From a checkpoint of a small image classifier: depths [3, 3, 9, 3].
Rows from block 3, named by matrix and row number. Each number is 500 + 50 x the weight over its row's rms, rounded and kept within 0 to 999. All counts start at 0. Numbers have three digits each. After the name is the row's rms in percent of the matrix's.
# convs0: expand pointwise conv (model.blocks.3.convs.0.weight, 160x40x1x1), inputs 0-39
convs0.0 088:543489468497474521511499470542524440488600571576459544451504450500449504586447550501580445469394493619467442495495521559
convs0.1 098:384414506543489518586519535444571504364525423539546506570456457504525505480536404525481509447464521439515515491516508517
convs0.2 094:638559506427500560523440438532476524467460444601538499549579457578482471554511562496512509558497486464491438428469522526
convs0.3 115:408450475568504582493460461469576437513404561489524562457502488428485496487490561492550473483620473518493395497476525447
convs0.4 115:595524461465467511540508488479517532476590407493481511602495451531438406546516434651468532466495514542520494512559497503
convs0.5 102:542451517541487545546449420498495491522495533547582576431475646543520512490509390489538496494538492556575506449549455562
convs0.6 112:540445491509504497651489526522527511543459524453511449534537489518537464479522608367487440454550439541539421533541517470
convs0.7 107:489429461479502515472526535516600526549483618444557559584579496444495462488487550513570505512493542474411522424511473595
convs0.8 109:621600498471502512555500509492542542480548467530582512545467508465506412551422546506541624510523581493486526501456557555
convs0.9 095:508509461509480509514491438515480507486501467523534501552510497546566436616536448404398586578450583456456477532528448413
convs0.10 124:497505534402551513493489476519450422507424490448534481510491455400609402406489476504447501528543435526540473502593527465
convs0.11 099:497553524495459541480508521555562499535556530539598404548560526498552525529494408476418502586500454459415396498471527451
convs0.12 092:474465454509471489463469456451499466538457498538520463602526538521480568532525455472566483570399425571412560558590548447
convs0.13 088:436518478553489429502508451412511431525505565536531427576479582438466398544488405462445496510513468506407510477557459496
convs0.14 114:433466485413556555503444442509438494535435434507459469503490520512565573501418433393472537566493529580479523484557476423
convs0.15 092:488469479410446473574425511501565566487510512544557567583590425528487506471464545529582492531570458539477508519486520615
convs0.16 100:560484530480530583604545408493502495478421486557553520439530515490526616610429477486506495405518548515532457484497483508
convs0.17 102:374543476467450472535507479515559542409495425503469558578526511533456417451527507414519533407432521513522437562512500527
convs0.18 113:447510452511453566464475442501466543382492505387436372503505437505443526445484557474487500410486529462493480525450480552
convs0.19 103:438535504490469541569473505498452353490489460488553477475390502525559471445579388498503528461524465538541541508516409499
convs0.20 098:412475554535380550472555535441489550494519437493495497437422563545516550410495437495412564558455460536536488525510470533
convs0.21 100:543357449515447524453579466498430481503458451616517474453501427435514517473521536440485492456444449461543502556429485510
convs0.22 096:606508602481488555456462583493428554446458359429515515545450424530517510482468499501545528466451543532483551499470499512
convs0.23 109:438509422427428488415524532439518527556513525529439551453460505549468664520469514503415549500448505525504553535470511530
convs0.24 103:389487427490441512481491473548544465519536571581512514469533529504538464501545521548399433586460507490485407461491496384
convs0.25 106:498538448589494521349474464533473564550562449573507479556482438481490535459446436531461458488530544458546511521394507530
convs0.26 121:529489451521610400477508538400489512517569540547566408523518460451516449561472515528492385493474509471481502502445588471
convs0.27 089:417517535523447523414450527394553450510419476490501406448447538500451503430502492476389578518523574545520501484530488469
convs0.28 103:457543408392469519430471445494535507509456488601495423502497508461533573520541468548538452512494436513399439602510482506
convs0.29 108:513469464495529479552535470505493397561510513511514514458511504547616454485527386455559490482553534618446530463558433423
convs0.30 100:535527526510494516467505499414499480472563444454573450561502537512501527533631483448507460601495446465346512516494516446
convs0.31 101:504429435443573469491567484527454533481452452555541541476491513511525555547451507447525423607514551538578560431489486611
convs0.32 092:502540444455528477505442514474591539540433467558413582601519402522507495448542554586496528424574534518493450527513523494
convs0.33 092:497565485556572457433462455425554470471493554491432440533448465397525511520538415498408444504539472401447556489485517520
convs0.34 109:572486529438475426479504502468575519474573490525513444524554543509488462528460458545485452528463476648649533545508501526
convs0.35 103:542478507392545473470617398534507443479451532463547536521589568461558474513484609446468537497516508484503447464461523546
convs0.36 085:538430449525485476472550561500493493473438491473537547427447461380569551596481501561550518556507417485444438563442489535
convs0.37 110:560491551597480530556432498595483546492542374507487468535486488483522469522586539374423494450474549493484481499542543519
convs0.38 091:434507472535511517508473462458482594476473413482464452521496594479528441587476535515520501643488548517422564533566566496
convs0.39 100:585512576396430548524497552424484543481583499471462431505472518570500453532585456500490540556435501526477587470503496578
convs0.40 095:462436483520494556446509388531503550492422497497590553487541613526487550517530547493624442540564505491542455472484509559
convs0.41 104:495444520516428584505540522460521587506495548461531476483482546530458463463455550510553369430484555374434493510548558492
convs0.42 106:495524526513455471537412596491469436501500482499534482479447531622500487454550481484483523440634450494464608501430547530
convs0.120 101:456530523497473484551450497507476529529485532516525505462497472649448468525477457480503463470647513450472556484442616583
convs0.121 107:485579563426440563532577468522505493509423437470550477555476537435568578593496500536448498403511566457501507468510432504
convs0.122 096:489522534504417571485411448530484457467551471544472493392526444452379405556505558457510475592514506521493486445465507530
convs0.123 117:512375527571393439529422490618561551489471468525528479519443507491489513533534508406486514574473554512442467538489523529
convs0.124 117:453443561451535660529531476441475471517582485498513492585445483437533466428502546489429552562461500529461536498435527472
convs0.125 095:552515544497463506528473502497515470523524600559536558409477452452535507530450439481635477559496561538584416506416468498
convs0.126 114:519376588552421451574427501602520557480491441538500465541443561429533506484552501461520511514520527542412532518482525523
convs0.127 103:441490641582532468496505483435430457496509466501600522565432512535507526611469434541473540453579496449503516527496503494
convs0.128 097:529384493464471530471495391438578518491500530513517536528554543470452449519532565519541499533591509453546405486507474618
convs0.129 114:499487430522478530525454482420561517472499455562570437537534438405554495441475404438450550563508454585541424496468526532
convs0.130 112:508462537532491493466421495402465522631493469489485511494560540504609485503529414519485468562488533394469460445456432446
convs0.131 105:603542491493470561552527499424511594507496512495526593571477415555438471549450475541462560469560525558493587441523497546
convs0.132 097:364522513567549495482418485481514519566440467507496579478540552369575493467532487470460556490425519530449467555510467500
convs0.133 094:473464561494496557465382391482549532468569560510534530495526461476505536470504514523454464491414586529464596534569571549
convs0.134 097:486547501636423534405497569453402533577415498560514483522549479436545539469556493477477484509487518460454497470486576493
convs0.135 093:507541487523425562481444393516553459463452567512494418615560496504486488497472486480510543425473477522376455566547470476
convs0.136 100:541431499487554477591479378517457460572557497426522482499458489513506493490494457613556467510438575583480589484518486532
convs0.137 096:484447515501487447472483510471552473437486485492571555574552421437498537506454595494580523480362471511573542498566444553
convs0.138 088:500451489523580483458404454507447525508500416512488531462473490536462494443558558560566347495533550563522455534486441565
convs0.139 089:490532507488516459506535528414498375446477522509496468447472617466530526561484347456484432538445480450495497496537441479
convs0.140 118:575515574479546514557319524516492492481569458469517536523447492487432521497569476438484424505482445563536529509447494444
convs0.141 109:539466529521579493537396464508498428459468511502538508501524549476523520477586599487414446534473486489400536594423449447
convs0.142 082:457487513552427460450445473416464596492485469474517466530499539493529526467504543478432553500679514485457561442480436516
convs0.143 094:542503477514543617458525474427557485518441450513535531475555481523404445495479562546628456528580467513490448446465433517
convs0.144 110:577478463497523527557510481523494558534493388618433425532423455456479559573525420503447503478466472564508558507543551533
convs0.145 094:591495432524526553545455469563581590477440548505490553616575556493525474507428444492437563459441502487520528501535464534
convs0.146 108:514481421524524543477460552515516531473494574508522443573528522482645517505393480452409493560542581579495450533510534512
convs0.147 106:441478537562472518489458552493499472560542496549427407498499435429467498515465423515490468549532435512372400421481454483
convs0.148 102:492545446465540545472514566496409561502442575548572459500565512506434526631476482542482555546545444435581539468517537496
convs0.149 095:510511527488536583528466490548472537463419389494530537580577542529371524500591576549509491546487542447527456446510505521
convs0.150 094:453600496514494501422510455501475468402448463467489352488553466483416501519462492477477519497526576504436523526453440593
convs0.151 098:450432551460499513529427544481522482445517423457532571427493489522559522451478420559426626508509550508585526531426477479
convs0.152 098:522527484457400494505461444450551457596422516527557541471523412491468463560453544556499580540527548515518408439418510522
convs0.153 097:486427565457495517520591438515543577451455482538507445454478497551553401450546578475541479366498451568478499534503520499
convs0.154 106:531472483505551573528475464486520445570508507571520561518616526563503421501401518524529577520550599538466526527471546414
convs0.155 104:571559519534486427599473492513599392530525542525537370547524512508488412521459515449480536543458471471455541481469459489
convs0.156 094:502484498481547505428409452517523469523437456397582478465517467479459493425493632509530469481524514579507468477432602460
convs0.157 098:389454455541589495396519535469541494463506469494522455530497545416588491415531501579488570490449552548527478461484429532
convs0.158 097:514473436542463398644519457510499547551546548549483451523476542422535482474447511427573546537452570493528474494569466465
convs0.159 101:488508491448462574523471565508499488478563460541482513527533499502446399635452578561588500573543480517508540394497541478